{
  "model": "image classifier",
  "dataset": "drawn human figures in many poses",
  "train_examples": 195000,
  "image_size": 32,
  "crop_scale_min": 1,
  "horizontal_flip": true,
  "translate": 0.12,
  "targets": ["top"],
  "num_classes": 12,
  "arch": "vit",
  "norm": "layernorm",
  "norm_position": "pre",
  "hidden_act": "swiglu",
  "mlp_ratio": 2,
  "head_dim": 48,
  "fused_qkv": false,
  "bias": "all",
  "qk_norm": true,
  "parallel_block": false,
  "inner_norm": false,
  "patch_size": [4, 4],
  "conv_stem": false,
  "layers": 12,
  "width": 512,
  "positions": "learned",
  "pooling": "class_token",
  "mixing": "cutmix",
  "loss": "cross_entropy",
  "head_dropout": 0.1,
  "init": "torch_default",
  "residual_init": "none",
  "optimizer": "soap",
  "beta2": 0.999,
  "learning_rate": 0.0012,
  "beta1": 0.9,
  "shampoo_beta": 0.999,
  "eps": 1e-08,
  "precondition_frequency": 25,
  "max_precond_dim": 512,
  "one_sided": false,
  "adamw_lr_other_params": 0.00085,
  "max_steps": 5000,
  "batch_size": 64,
  "epochs": 1.6,
  "lr_schedule": "cosine",
  "final_lr_fraction": 0.05,
  "warmup_steps": 250,
  "weight_decay": 0.2,
  "adamw_weight_decay_other_params": 0.05
}
Rows from block 8, named by matrix and row number. Rows with one number belong to one attention dimension. Each number is 128 + 24 x the weight over its row's rms, rounded and kept within 0 to 255. All counts start at 0. Numbers have three digits each. After the name is the row's rms in percent of the matrix's.
# v: attention value (model.blocks.8.attn.v.weight, 480x512), inputs 206-308
# proj: attention output (model.blocks.8.attn.proj.weight, 512x480, transposed), outputs 206-308
v.112 084:124200098155162140152150098122175134148134116142141122127108125136129132152088141128079134118177112108142121131121102160090150149140112133141129126091157155155089111165144133099107145114140072094152126124126092113108110129104094125132149115128127140123116160131153123162140084113131140147170091109134102137102
v.113 087:154141140153095143113119113140087141164112126151126136140125120057147097176159121131154122133142098161097123135078134129127147134163084129106141131111140097130175143181142109113122091136082085164121113154113148166104146142127190131130125152160121128124084126175168111153134068111135102076159114144125107154125
v.114 096:162137076123085128125127102107189116132121082119145123156168130085159124105157139159122112122137127140120119113111099139134119112152172130138151143142115136099125109133153128130178110138112169075117128184170146103122125143118134132131129105127119140119089144139158113094118097119143163124165108111094114125151
v.115 113:133119088077113142122104158147110116131131127088140160123171105139132137111119133124128141134094133132109135179132113088117160098088091139135104114145136136158144116127113137078111142147117121125090107115105159142127136163154123116139150100176107137155146154123115147180120186113112131145078120115100112180134
v.116 093:094111105106150143104104150170136153137088096158158136115162098136106136142169150155110178152149082135117139142125150115120126137125103087140147126130110121156149138093101153106099183118124127143109151091117132151093145106136150137166145125143120161146122148122111105126167143130117149155105140115126091133151
v.117 108:113120140076125147139098142188093125104136142127130117135110071146098124156133150131133191133101117096133126152141108110110151169110124132126107130131120138121118129112104128111153149128124181146123124076134169150132134104166171080146135151143086144148115132098107155126112139109088114136100099110120096172103
v.118 096:116098121147119158139110146147180141111152144118137122151140157143120178139155136091135116146114109159147083181122117128090144121129139086103113127134086162104128102170118130109136116163133157148181132137151105154105104108157126130133165085151148107113116112067120133112143133083104118109167115069127136083121
v.119 092:175126148165116085138178101118156181115155103093124154154141131085135162129131150132145107137097160133128140117157181150123134153119119133145113139127092147160153176109135110076112106174131121094146133118126163085097122144100147138136148129140123168121161121112108132119067138113142085133137090145122125123151
v.120 104:156096133097133112080120173117128111120130104122139112109116086086088104095159070137161168134172137098137104126166132143121129131076146120141140134154150141130146123111150110114139150136127122154081105107159150114165124134162119160137136106128110146092163156131121125198140128133131139115140121173152094150135
v.121 091:130143142122155124128161149093104091112147133113143139173140164122162128127081147097100102125158161120109156071098142154153077117093138096090110114156120116112120085157098141146143104135086129102114134106102162140139098100103144093125131178118150133089115108164104119113150123148128112126111091135134115123107
v.122 100:132104114116108136141095110123202092152134148149115127153114115168157149189096110164138088149143173125146119136101117122151140147085123124098182085145122105110156146126110156144119149136163105141151107133125100123131144110130132095132139136152145120171112106144160153128099167112099111095101157149081155126128
v.123 081:117139124116113132110143143101160127068148154122151079084089180123130108120159088121158133137134100134087105179156124111162095136140125135111137097082136132089160092116161124155140127134123140125126109145125111115128108089126104115123133119124145134103139144120157112125116102110151144140112082109155101134155
v.124 096:114110149133164110164157127171077097122166146157110106126095120100124106119131150137132118104160125139146136100134119119123140113135151105128136172126136147133157117128156118125105095101079119124146160086163123102139139103114107119092134165139160150100117139096086104140105117129135103118071155097105152118164
v.125 094:118134068125106134144106140125106117150131108092162141121119133133126113110125129147118130113158149128165101150120135094172138096132109108166164140119124147164165171142141180119149107147107078156121152099084106100136124099118134123155110150168147169125179134165143137144102150126094123115096137136160130124136
v.126 095:109156135113157166161164150175141146120140128100136105091148087073162161127124135145148129130099144108112080140178109109119132123129092126174148111156112104121125119106080138081135164102138109117100118102120150144153151151103096151117157099114141148141140171126129106127096131132137163133111096125172124141100
v.127 096:161153127087155140141097150144114112136091149126148119115124088087092121093116129119130109112140156139115110150173151132109166114144125123121128076150116119126123127113112141139112118094139130166123148113118170159159169141170128101133092116145117094170122100128096134146139153117115106110108109124122122111129
v.128 092:111177125181134115119117104136167112124100135149122125141163153122119130137092146095123062107166128126088137115094117126144121097146110159130129115135090122106155156097119142131133161146166100109137100121126107091101162137097136160096095147103143132115150100177143118124121125120117143103176142177130171125122
v.129 092:176141136105140158132151109142148106166105122100145085093107128111131095137146122132184123120119164122126132120123142137105109151105109144122117164121094111093097141125122144096155148143131105108175131145134190139131142088133124105147093089128165151151150132124128113164105153100145128109130135129121106119123
v.130 087:175168163126091139119129108171087133118130104125114133158128147129056119138054120145134108096097111088164118154144100121134122158107118118088100165095151119137145132082084102085111118136161138119140154073156113178138144139113165137159172116180151145145124113101114134091103142106103109131132163122153092102137
v.131 093:119125149123146134110099147136107084092169132112090107154140137131085108151107088148096098092081139106107131091098147126097107120123152150120160153165174152163102128153131117147106105122166150140148121097099103113108139170126108169113111158126162127118147097095130142138128120156149121081172118127061136088111
v.132 102:158138125098098119101106152158114139159143089105130107140129113111119119107163089106123135109105167098111089148150105115144175117109096090152090119122118146120091118130134143146130156118101080139104111088156164130130148125168129150110090128140122136123116141107111128153129147120113157108079126120154113160127
v.133 093:134147134089141155129145106098167183093082110106113191118151132129156073170132132138172121096111080167134135149156101140169106146126107131128151157118147114107148103121175110132176156169110148114110155163107140118128161110104142160186110140118074153121136147148141085123164112166135150163184076139130162120138
v.134 085:129112091103154131134109124135165129155115152149129148143129139119129125134152189148153096131107117122109126122132101151120162112140137114098124131102156138165155130150109082075147135153146124124154123154127162165104185090104132106123122161103158081134123160104138152155144168129091115138130111152090102113124
v.135 086:095165100128128124135102132101174102113152134143109126140164136162144144120170120101115137153102131092091121139145134131142120157110154154124146154128114131158124144139160189128141105131123168137139094155163135112105155113113124091144128092108104122118117105112162093069164108098107105132104149087109125110110
v.136 093:164118121128105165131135079157125161128124107140114127107101116169093147125127146072104134089146138144130133122118145109136158166140154150123158096127157101169136154125105148135148120143133130151141165098142134174155081094149154135165112108169169148190092107089108135120144127120139156155107092131119091079092
v.137 091:111166150117099163175108123137180136129104159109135131160115182094090134172143152151173099121134136089147115119098121162179118131120090163101120101133125143145141068135123156132124094153157119147161137191111142111103086114164133122135174081113112148131142127138166098086103125104133136090182136154095134120121
v.138 088:076134105114177131103104134143111115134109130160103141122160121166097105123087126150182143119102127125106138152148154104169150152128136132136148100144116122122122126162096151145086156127116097136151141116119132125120125113124099127138131085157119088169138117141161133154150143149144141103162116133166155151092
v.139 095:142088134119157126124163146150149134109084142134112173100148177116157104115121132119176070072131106106167120100105126129134118098076134129142137102115121089089141178128141155119116128129173120151164134128120118133110119120079104120144110120093149119095116115124128100139090116171135122109149069104125146108139
v.140 090:115060145132135118143116153123101174162103128152158140195144086136139113137144103110120111116112126128134112160166159108131164143112103140097099123118155119145141149110103111129114107140147128109105138104093149104127127115129123157116161096143120142145181103144115127148161195108122185105127110136126140172108
v.141 093:110153126077088110084105135161114146144115086153154146125068121160111118085085095123101119133148151109131134140155166147133166119145116152099074106158105119165119125133141158157093132107095120165105147151146152127154087118125127113150118165108110145135186112125122135189143142173098115098108150164139172128124
v.142 085:136139146182168137142105147166181130125111064165109097123143137110106158150142129116109098133103128148146115163173105082115158082110148109113131130169109179135133158159140158156124129139182151170140146135121107155130135132129142173169085130127117084111100161107129127113158149123120152087121092121078080142074
v.143 110:109129133147117138115146085113175149111134139101101113133110115133149136158143170131109086119143150148123146123113133179165111162151115154129137116122153141144138124137173152154178129139107119099125145155121128114139123095113156125167135132114101128096105098116133108119096134132147143138128089149122140102107
v.144 107:158191108143136124145111161129129135142126126127123162096122113153129123111158103076144154111151120162151144137152171134083117118116131146111109176169151097178125129092129163125158087112081142144116121111135101154128119103126140123148121138113101089129147160117071135115130119158117144129105084103082128115107
v.145 100:170157138122135129127173128141141166145108122154107126135132139169149141162101094174138115178128163136113120121166098143130107149155160160137176110126117107175087133171148097153101130180175138117119136150113095130087154149122110118096125111073125135126064122151147121099119107125140164172117125106127096104126
v.146 093:080125147146164107115155135084103153197107135135093127131159137098123115148108136109111092116105089118092159125123138160183151126059118162174095129094116107104104128099133137118120145153109132143155166175128142157107155157130169131165091101122133105121119114120123112133096121130139135126110115165132092106106
v.147 087:162128081154115134127121134131102131113105094126133168124150133166105112100134170135109121135148124116167153104143130133108125106119106123098134093152096123169121091069133098167123154143146154124145126132089133132137152120133117153145176127132179152192136085167104137137135120123143067092149128126153141126113
v.148 122:132125127103147143122134070154135122179106143167089101176085135129149122158077137177136114144115132117121095177154135138135148121169141134112164118096083155111101096115115105145115152112129081123146148131114102113139164137139128128107142157135121135104124125124146104124124115107133121066167125143164126116130
v.149 112:152124142137134111138144174125101132087115091105138144103077132152136119092176146084142136143174130151147135063100183155155118140110107152114130146167149101144160137141119150133131059144096137134122146074135106140121084136152115135139104114160118145139156093139095149109073164161075150177112115134073135115130
v.150 095:131133146140091159138153117165115100127092125132110118151097101169169099188110147185100065116089130089128100115172116113123136171128135145133074196137136114122078133140116135171124149117142118136098101081136162149128132176085112110126126150115143137136182171153103111115145129122114140106134149102153161087106
v.151 097:128131143095106163111098134162171141091118149145144045092124153154122177149126100088154175108095118133115085125166107167161129125151152136125099130146128155108169115140125149112156181127151138122104101126162071135157163142101149149139142179156148144137128139131096117096108143162105108138138152125116157163102
v.152 100:104144119112123121123140117124125123120155157119129146099068135094102119087118103087120077115121158165109148136085102136123120121135141133152160135113133110176141108107105140111120101116128114089112112141126138153131066077108127115143136135123108150151166138087143144093121106143124087141114100157096139137116
v.153 117:124117142116152119117155127144140108117097107155081111145155144130156138121094140113126147128129119148116132121121156174096100106137136143119170097147121132077123149156158136143128150132175142125159134165135128100113158114146115147096144110153167144143134131125137100159132135107169088101139156145128122143084
v.154 131:095141169160130107159105179103128107157157094069150160110146146139115096092181137134145074137152150158124135107085108103094142124101092135118140154123130150182130139120094129092122058147068141139128140093147108164095080132169126094166135112140135125106118103098107159141104107134129126151099122140092117129141
v.155 088:092124155140119141174154131101095117176115093188142154185138162103182136143112143119100138103144154133097133109180130115122112154121113140158129133110141110163086093115106171165113132135114086094134114145102143083133141122128151161150094137126163107193168144161161124173084076077145117094142136141176137149162
v.156 098:133159115159112144139121186136115136138159152073122150096124127150163106062122137142096120153167108147137147088127117090093087156128117156116122135114124104121124132135132114132161134132121140136134110142163130129119059126110143103144095115133084121167145128107118131116144085117106128141132116131112137169131
v.157 094:143163178117139139168139113098105114145152145137099166126148138108123175115145144128103169139116148076116106088116155127146106106118116140083123133139114124092155089167127127134152086115132135121115138158181133098146130074110117104131086134150117131131108165140098114097166151092121114132117165118131152142112
v.158 104:104112099106141134111156064114106134176142127153122117132138145103135114133138127121112161099141099099116160138117157143108112122161132141156127117132109129120161117118165143115132175109125130122131124168107127119122153138130108119110126140140100135148152153159163131148129141079153114094160127124151156145113
v.159 105:120123087108128128115163102153116124114152122173125145152186121100148128147094106104114150118126151135140106161140112148187127111120100133109134157133105122125108138137125119120080140134142123135160081146107149126098161140127143148154120109133141113122123130146148130112109152079131159150167133155156117168124
v.160 094:130119123132109121117135108085127166106139120136097180122120136147102140151117167141110141175106127159114097142092164105109143148151162101085148122113124103100136139126155124147096135099137130143127127147078116138092153153122131144080133115181149148103150120140150087132092137067174102102193181153089117123146
v.161 108:140137158108132150092140128121149117145135130136098097162105101109080134155142162107157103109174137100083135129120131126132137131176151133112133079128092132103127124135147108188139121105185110096144133140108133106128151103148096161098142119089157123141125124146184090123107131161119100094156122104186141119138
v.162 102:152163100096119103179100149068157160144155164126131116136108129165108152094107158128118127119123160138130114072128144137104105123126117154100172117151118123120081124146152156150171108166124091111079119124140164166108034119148112115165158145162109109102148146119104129096126115154134170090127121147127135138142
v.163 082:132175141179106122098142116118168108152126111105127157091131113154144115146167096118127151114139130094138147090148131097071086136135124157149077096127078127160105093097121124114185115098141121176058140134117128141137124095144139133102166134104133107137122133129147100126116118171105143144103144199155142166144
v.164 108:116130127170154131145144156106109118110174107127141134102110134145152125074155170107165143151134097141115165096124161145089097130113130126118147135117143119165136114129147097098191076151092156132102121103191121144129125110115127122142130088154129137108134146093117135135115111119115123137103133145114119154152
v.165 112:140113099142129148113133087112150119160120110153079121129161154143116128124126182147137154132132149139081134182141147166150099123127149094122105138109067107110133113112160107153096145130152085113139145173120086134139154122130149113131169080130141131132094132158134120128117136125123110089126131115169118138109
v.166 097:138137120158135111097140117134094094105138131097147117136075113126104117115147103099102146110115091090151127129129140090117123137120096122123117067147108122137135139123125111102166137153076138132122158136113145126141122090139134078112138139131096072119129111113088141121123124129084165148105108144122079163136
v.167 106:116121144130114108144091151142113165131135142125154187107141127136127114098147127102162151124123087154170122116097118118105142132091099106148133136121159110157125127130089130130130093142105146148097114129117150149101146136119130140138082153105113105119130080118091156105133136142111129157092133117095106120111
v.168 126:137130111142126105157087148141133110106172094096145144127138130109128092091135132139115144118157098140138160127135121147085068105108117125138074165115158097146119160107122145091104121125075124129064152073118134166136114145140129121143140126109084158139155102124079135150109127167127125156128134114094139166104
v.169 092:132145143123145117175151129167105127167120120141155102146146128089122094134122138101142134153122138111132136199106140109113133150111159126140124079164157110097170129124123079121131130080139109151145156168097155120154137129066158095102145091132136197142080159144156124146142169082121100107135126115149113140156
v.170 091:123112097120094145137129161114104130115127157133142123111152130101162134119137158139140145139135119149121123112086119113156107113125121171149090127132159129132134116101128122094121168096099094095097121109163130127108127190112129159115153183158070129136160090090114106140134106115133126132124126119113150150142
v.171 094:079168134099128135170086131072130165108137135143140105111132116169143082091154182130129151127148106086090093115145086149135137096115180167119106110156185144126112106135112150164151140100072118121129124130160127162124156107128132094145109176109123138093172131130116125152122137127127098111103113128123149152110
v.172 097:122132085148154140158120164129104087122116113106129119134138112116176093144124118124119097104166096133099097085145150100131148147169119128111123095119142135119153154134056149116149148126074177136093141106129133159144100082139139129139098096130125149140090161137113120152139163158146154130116097134115154093124
v.173 092:096141109121127136104123124107112105115104158127107130130134174084102113161097164124148074092149126159144118134156105153108086163141105129147138144116152135129164137071133136146108139106119140147126130113100146139113126122175157159084121127110157131133130148107090123097107133172078129132164129146151140122151
proj.112 091:096119090104104144129118142125122124130124176075091140174125117143131122123168128099165120076134131163126134122157096104152148131119091130122080123145128111120145155130084159097173145151152140143154149099155125146090185124139131121136118109107132114142093132124135099114134172128063111129114160153112121123169
proj.113 092:133122109113133158152117147141083128150105058095144141154149136189161134096168181088114107131097101144142101120155099108152156113129121131150097112149052149148134149103145107104145140156136116082103153127164123149153112099121131138167133147153117084150152138148121110144110157125160156173096108083147143148092
proj.114 100:129112176100133133148116115131106121118159179105105141122148122135105071122100183098158119143175174157123086134123123137131102086126090156132119130116154146135130132112078132115094127149149107141124154072106087138128143128139153123126120191143129154090144136116134140139138142172097116099102161123175149139095
proj.115 104:148115122170114114047109110119130147130157124149090135158081133090098098145166156155116115119120140119070136123155156110127155140154163125110165127144147103092123134118114123180134120109104118120162085124113129104190120137118151136130125152142127135116155077149083122108126105162161113129167099107145119153139
proj.116 092:126103131138091095091132154162154098097139108084114111145079114152111105124121114148088110105143137085137107097144153135148128166109079176115149130134123137094099118133161110094110094135147160162105121134127143136175141179116144137100094135154135105135126121149117166147095122098139113161116118148121165131123
proj.117 103:097154138147174143058129138107151131151128139119152137148095183118148159094128097131103150181160136129100118116102097106122108180109124109075143124123142143111125092142126105106118133113151113105117098207097090110130114112133123108111127094102145088140107116116140100108110134118131133103129127135117143128160
proj.118 095:138180086136125135109131087149076128090163159118125140104130112114101091103153135112130133127123185140147163116112125135171154103117125162130156112134152123111146113086147128104120168146106159149097101120100132109124149082110159172126122148108096118098137136126133095083179154131160130130128136151137168156152
proj.119 091:087098098086107111150129116116131076142149097177132121083118112153127144107086083119103132173115130120130114125124149151165138107150121138110176098141116114127124160120119132166144153103137107155140143135087106140144095099102148081102145134129128130111138129159153175125183081101139135172107101144127117135096
proj.120 099:131134101169141132151141154105119092149148175165156162164155155104156191099118147132061103142102121173109160107102128086125132135123138126113149160124105161127120119124155117080160155105102154113143112118136104141146129156150155131136122124091134126125117090128084139129137140127114119151160119110132122168151
proj.121 086:135132089133169082139125123143087154152120115133133139124139095117089109172145172127131155149139151160101138178134095118133152135144083138138177120124129113176144138116120117072104111166170082113116128152134124120099122115151128088151133188121122124144117155110163124135167136146114119099168139075144130126152
proj.122 099:153167132137126112160117132095076137096152082151165123109104137125148093091143126100185138151130101111088127132141162093121128111144121148092095124115122143080121166145145113110165129147113107148150112091144134177097153131110124096127132127103168120096100126101127084127171092116116118133169135152099127087144
proj.123 086:125132105133136157101101117133072155154145099085118158139183127134129150111115151172112100149162115088131118094119131106104145137151139166152097161137121144155160149081105199138104083106112115134136113131116107145112112113119129125099125116160133072120127164141153128109102121133099109126128121165103090108107
proj.124 102:103139127098093109156128124107134188092132119130171139155140102134153129117131145076170116108084117118082122163140111183090099160086142128112105075122123157122104105156103167113158146115145114107149093143172109131092117090131136121143163120098078110127080121110148162134149095093119152101159124156124131068126
proj.125 096:155110158116110101116141094077094148116166136154115139115157181115166156107140125178099111159130128122101152125133136164113115153093181143140107098159112146148097119144125092144123133113139132148143118098131136116131082153144166171141119151105142139133118162110090161110148088137161129128132089119120145109127
proj.126 094:171121094094124068104183115109161130183168161121130116168148117141131083128108130110131119135092142117116198117161129114160117169154132129118142082105116160164128120121140103132149119146145159173145102142117092102156133145149143104101114099150116144122134141108125133136072122112131115111140141105113121116140
proj.127 097:083086136171078137150136115124174139116182156137139151140113137150146127083132131156117123164120129130114173140129092141096124121116163107131192131089126165125141108119142125173116131144135115067173145118131107132127094146112130138140132111108139147122130119150157115112129139149142087080138092139103113113161
proj.128 091:159122143113160152186153139149143145147156123165133095114119102162112138110111096115140150164119102104138145136163131103132144149145151155105113141103112088111125115108162146103116099104076143161128171102103092174106147130113095093112175096129095089107117121139133136105110152136159125186143097116078117134101
proj.129 098:115153103147120143115116162109131148119133132139114111107103102088129111150127149171123127173131079134145162157136134107104159114070107099144138131091143144129146118125148124143092151139128113140114167106130117121168153134151102112104142125121139102094098138164122132116114121105126111141100123135151161167136
proj.130 090:125063108133152171144141104115146107126102166108144105134124124149173151135125135109125100136130131142146122123145122147170113122161128115075141089143158109074161108150150095133153163124129128143163116130115166108156168123141112154125149113111127122133107165142122157087074135127141135153079076158092170137118
proj.131 096:146145118111064149143128093109143134123131103168161123111090120164151151150126140093119151159099140127085118113115114069102130131093122144113108130145122122155146143131166082133149117114142105176135143119139171123114121144160119107124134110092107119141097090158125176091117156139110112183109102137122159150119
proj.132 098:130111121155135139090128140122103161139117167132121155116134181104121135094131101140113144141136116110122180139141132116111117156135138128096142164112139117125121100111108092114142093094120153118146072171100122140162098149084178097120121113122102100135125138148096143175111121103167109147146128115166153148124
proj.133 099:088133152145105125156156127129134083120145124091121117129132127117142121095134107129118115150181105117118176140141132160125162161174103148104135123182083125173153130118106172148102121137169084153130166100129105130130123146103118127146171103123116131099122103122126135120081117110149122092110133101097142113106
proj.134 096:128102168150134101078148132126118104112134110084152111128178110088143131117128146120120118134148107128130142132117157110130087080105158105109117151132143184151144166106136119136087096130107104123116156087121149081152081145114109092160118132164118140167135098168116131105110116158162102108148120124141129164105
proj.135 090:156149119150112121098102091129135169155098122106159137134095124098092104140113148085117130137125120138149170141169086134099137104129126167120107097120153099089147103130108076122151130124151091096136125174126145164176121184138134109108107120132149129106131133154094152146130169129117124137147130146108093111118
proj.136 096:133126112106090103112130138135108105124110155109139104109123107104123157157143127189109143101119127111142129103099100133109152127083080132142110176127113127134120122146131065094107156118129105150147122128127149082148161108068148151174140119114144117132137115140146156152111131105175106113162136136107150149110
proj.137 095:125093157130113136141140115121135112113157128168130155126107097117129083142186155130150117116172120161113108099141099120112128115086128122142120141138158119131152133137158126105157124143166107137147154120143090099153146121107156129131076145127106132134142113166117135128170149114128122132111115129114120120173
proj.138 097:133120141114110140136109088100171162144135145154155123118123162096106129141148128104117104123113124146099135121150118116112129114101155178179117143085126135130148124118140107075134101160170126123119158129190118195162092156109113107095089129127148117083124115120100134115119130125127146118135124127100140082136
proj.139 101:133156118103111140180085081131137131163161120142172119116111126123088121155150124116117133132134129145119124134115170103133119084133066093151147174147072158161175096125107105133112107153112120144113117149124138164156176140192110163132184158124121111134131113140159155158144147092104079129137164161138125111112
proj.140 093:159121139170135145085140098112123094103150129104154179148114156095135138123118118108149123113106131120122163173120112115139117125148163089145114152152097121161165126164127093102130115146115152163113143147133092125158116113118144151096137127158111124151103132120130112156129103141117113166118102080178121144167
proj.141 093:087164175129131132154157102093122139095149146120139135085156135143142163167151141154123119114161113107127099134123134115113124136118109103143161165115151136120099100171093155177119151133123107103099090130103085160100134167119127136111110100127127128168124136132124130155156116137142111107134123086162119087134
proj.142 087:180138124132139171107126095118093138147126149119170135160124125128093144152096146139159118156110173124146153133133107154127074132119113125126125163070099123115124097133105109146146154128101113093117104092141168136103128140112109101147137167110129100135166159148160118121090113097140143131172163176133120116120
proj.143 106:100113167107122141142122143141103170102137092136145155100120133142108084112129135111147122126169117103168111141116079131139124108107141124108122164121115128134157156074126127158125119101142111157132110133113105142105124163118105083130174152146146131160146165149178144135153139204101119096114166095089103110127
proj.144 098:134103162118109126151123165127113088129117155104130098117121172142107097135088148144114111097087102124121108097114126150105113147112152148103141112083121160114146139138138123146112119156144129135116112140124153113153136092119171117127177151110117162136116117105167118159102118143069129139133152110100106145126
proj.145 094:128130139110112138088105116127155133134131132128142160139151098127129160175160097124118130120151156119138135114121149132092172126118129126124184150125153094126160162090120101104138141144137132128163159054149138119140095124173110196107129130189125160113173162124107152114105116120136118115153122119134183107132
proj.146 094:148149123153162103120192099150152106092131113122126116136110107101123107130127109110156128135116139110155127121134126145130133171163137052082130134151136136117097121119112135112144091172118147141141128100165133093146195129133095129090133117090138136152134133112168102090113115133111107119110126114152087130116
proj.147 097:099117173095120089136146116104135139094159156164095133127160129124142181140162088109093117084109099161126119129107115090135166115108118152142135150115128133143078151196130146148154107112122153147143126143120130177091146160110044115129083112077135156099100152119084137102131154156083151104155124138085109118116
proj.148 108:122135131154114139083142156125086107099151141082131149116136127128133136149138146112109157143147157141122167104130116139138125146082086139110119109121119102132121142119145089135129101152137151125110084117118151108118152136170126125129145087079154127133122121137094136145174123105136115111147152118145140118096
proj.149 104:159151131163151137190091089109158133149103171153079123112143120141125135157075105142131094143120122116127112165140112141099125135104164156138132116113150146140144132088162162152135155081101159125125078139169136129111162095107156189118131127144146171147114185106115143164138090159097132126107103120140089122149
proj.150 097:132096151146157121093146110092082152094172133122100102131182166154130144076074122103098184133138101153123132137118110092117124087125111108131174089163125145076117122134140150097114120168093123124132143180104134152124151143157129103122130154080126150116097124135090120125116132111101160121114133170136105189155
proj.151 098:112171114131127173153135124098188121121158172151120157140148154084135126137099106150102127108109131112113104122100149138089130158134082124089135121120138093136115139106109144203161095107075095161150154117111139128098103121104150122132137100129098155166108120118168170096166145159129148123148110156133101104148
proj.152 097:183126160133093122152135144134125136123161134122108111093143108162122124156118173192107154120116087115097127092107129127131150133114110110112129115094105159124134158120191122119110143119147145169120090084113149114132161134133125142138061116138106110133127133153132112144178131102157179131138102109103112139095
proj.153 108:117122133143096114094104080146132112134146136131128142147127148162127106160127135138111162104132147081074128129126158133155154139170120104100111137099147107138119138113102144137141104122136144124157109074124125151150144158140135108154105104108122174161100111140169122104141112163080138105128052145153124117146
proj.154 123:180103130110153099170101105165145104142105159150122132149144116139149135142140130107115097118111109137151128128144120115159109120142143145180144109131103114113165082083156143135122174097124119123131122109134145121161124093102142146144118128148115115121161148126123092095167147136117086116102129102146129104118
proj.155 092:179138141170124129135120164130113174096107117150133078099131091096150131107133155123141157159161087122131120157133075134137136119115132090130126122183089120057159127181149087103145125084157116143139145127146112172136148115121090132093108147111124158097097109147088132110146160102110141136125099142141150161085
proj.156 101:197107143139101151164128130123141123110099125152104114136120130148094114136136124142171149127164134106158169118113140158137146124137136122129120143169144129133130114113137179121162141145121129123079132143160180139126138177135159142148134142119139120088109160143132130169137166156128156155111172124129087124133
proj.157 097:165126135124132183092091118175134134138094106148162100104099127115107091129107149108134116130136106127147129150121175136152095116125116075129132151165164136128135114085153141091126100114137170115155135097115127159122149120153141130111169118112125120138135128105150107167098124152143123133151142165150114065153
proj.158 104:077116109133119107100085158139114115091100070110150121138078131088160140146112104130132130112122115155102085134090129106160112120124126091081095142152144128103120125144104107139105087161146152142128100124125129133108132171104114131126168106097100126126130075119132122101130115119149130128145097147123103098122
proj.159 102:132117114157128069077118127113101149110113108117105100137117161132123093166208138117143116142135136144113135138181137106100140126142150127136172118148143107120167132148110121095110158176141110098141138116138118129183126127117105150129118148105126140164124107141142090138105137091117113139122148094149136115152
proj.160 095:137183184127131116127131152173135129150098112123153121121110140103111140088172094157156116118130080121124117137133075147158117150141104158103135148097163107117114115167100127133182160146148102175126126143160155109147142122162078144191080090103107110145103064133113139123109088164133134135075088169156175104144
proj.161 104:139150099094097136080077129153106117145146150106103142115096113124156163145082106164110127105103147174165114164145121123161131117131089103125175152118132120174164139133072144107124102151100145157158157118104087142136148170108098128133144144177134133123136132125112130142144115130144135117137144136092095183092
proj.162 101:122136091127122144135157097163150099124091116120089136094138085137098088176074156125134145143129115085134163134149091141131128093097120118125122140128110129185154149118132150102094144119144157115111131156089120104096138130089099093069103160115122118150114156087132114103169117115112116115143120131116133118099
proj.163 084:107102144100142164126112146160102115097148113125109125111100148089096141150094106114108117130133123118092128130102110088128131124111132148171122115115155119136116106137117122110151100121158155120160124141126134119091133156128140109152100134127113143127156125122102134097163162116117133090140132105123132104128
proj.164 099:150164100093111168144155151128139142143128156130099122152126123121104090162163127121154118134176098110146118130147141104146114118079122112149094123136130149126121130148116188157127134112129125141106117140148134091170175117130113162141110149167136115121166147085099122104126152163133096134157139111088103151148
proj.165 112:144099114132110126100092155139100135138119145129126132112132156162117130103095097135124075086124108116187170165136136123117149112116114137117123128096164140117148097148131121090111118130126128148127143090100161098131137121109114134090165125114146146135171126133124087123150136121116172130152121150109158104105
proj.166 095:165084136129144107154125115150122165141101135158123174135140090157120156104191122107138099129136148162104084109134114136172082153141135128162128144107139152112115144089117106121104138116111101129166133096143126110138146113114144155125124135146147135099148155120119123145183140157169108134099125143117101113130
proj.167 105:127141119108179129161159129102164121104112079094163129143134107126161116166167157091103118138127156161122150133112174132081115138120143130134119138128147129136117142124120148150159129092167126051111141117123122101149086095124117125133132136143115127151160140122153106166120153143143121115149113143120110125166
proj.168 110:129151102114159082153127129111124151137107113156110105130143105123123130147109127072120084118078128152123119118148144087113174138112142148159144123142117150160102148116178146129166133118154149095180117163155133126143160086104166128131084146105126126081118130088122141095092171112128126136143127129140128124164
proj.169 091:146101148110167133076138100130087156152136136116125145123113109169157112110103106139147131113158143117187131102133096135108116143161095121134139118086103124126105122135106147146118123148091141116115149121169099117150130105161124143139156108136129113144164092122127125115093117144151143107141103144158163133141
proj.170 098:119159135128143085141122169103140119116115126139074108122101121120126114120148139077107095175125137121126129114183107130144154152114102170112110116127061150155139131150182113148111135147129144153121087137104168115174138122131128117140101111088139106119144086140081129074138163109106111146143112131107161128131
proj.171 097:121136140146157160118095124195163075150146168104127144152134143099103162127144114114147136135122132128125127115110147129091108112085113099129129167119103116161141167136106137129147038185135144129133139117094105133149124145083087149132132106159174088094103114108130112132124145138116129141146206117136125113129
proj.172 096:127118145109107099143145069160167126183149154086138136160086158129121128115128127104139101137103175132135143110162125144117162178127142154134132122132098140112123071118147109129102157184146099112151146096156127134103132148110133110159131155145137104091161112126155116129135080141121112081160134081099140155140
proj.173 093:109150131134077109152131131140112136117143104120132123162129177148152132141107102106128093150132118160109149099111124081123131153134145144079142147102154147118109105159145117094156101161169145132098157127151102105108137117107136132174152140128134160125129106136168181098133140115111131111127089144091084116147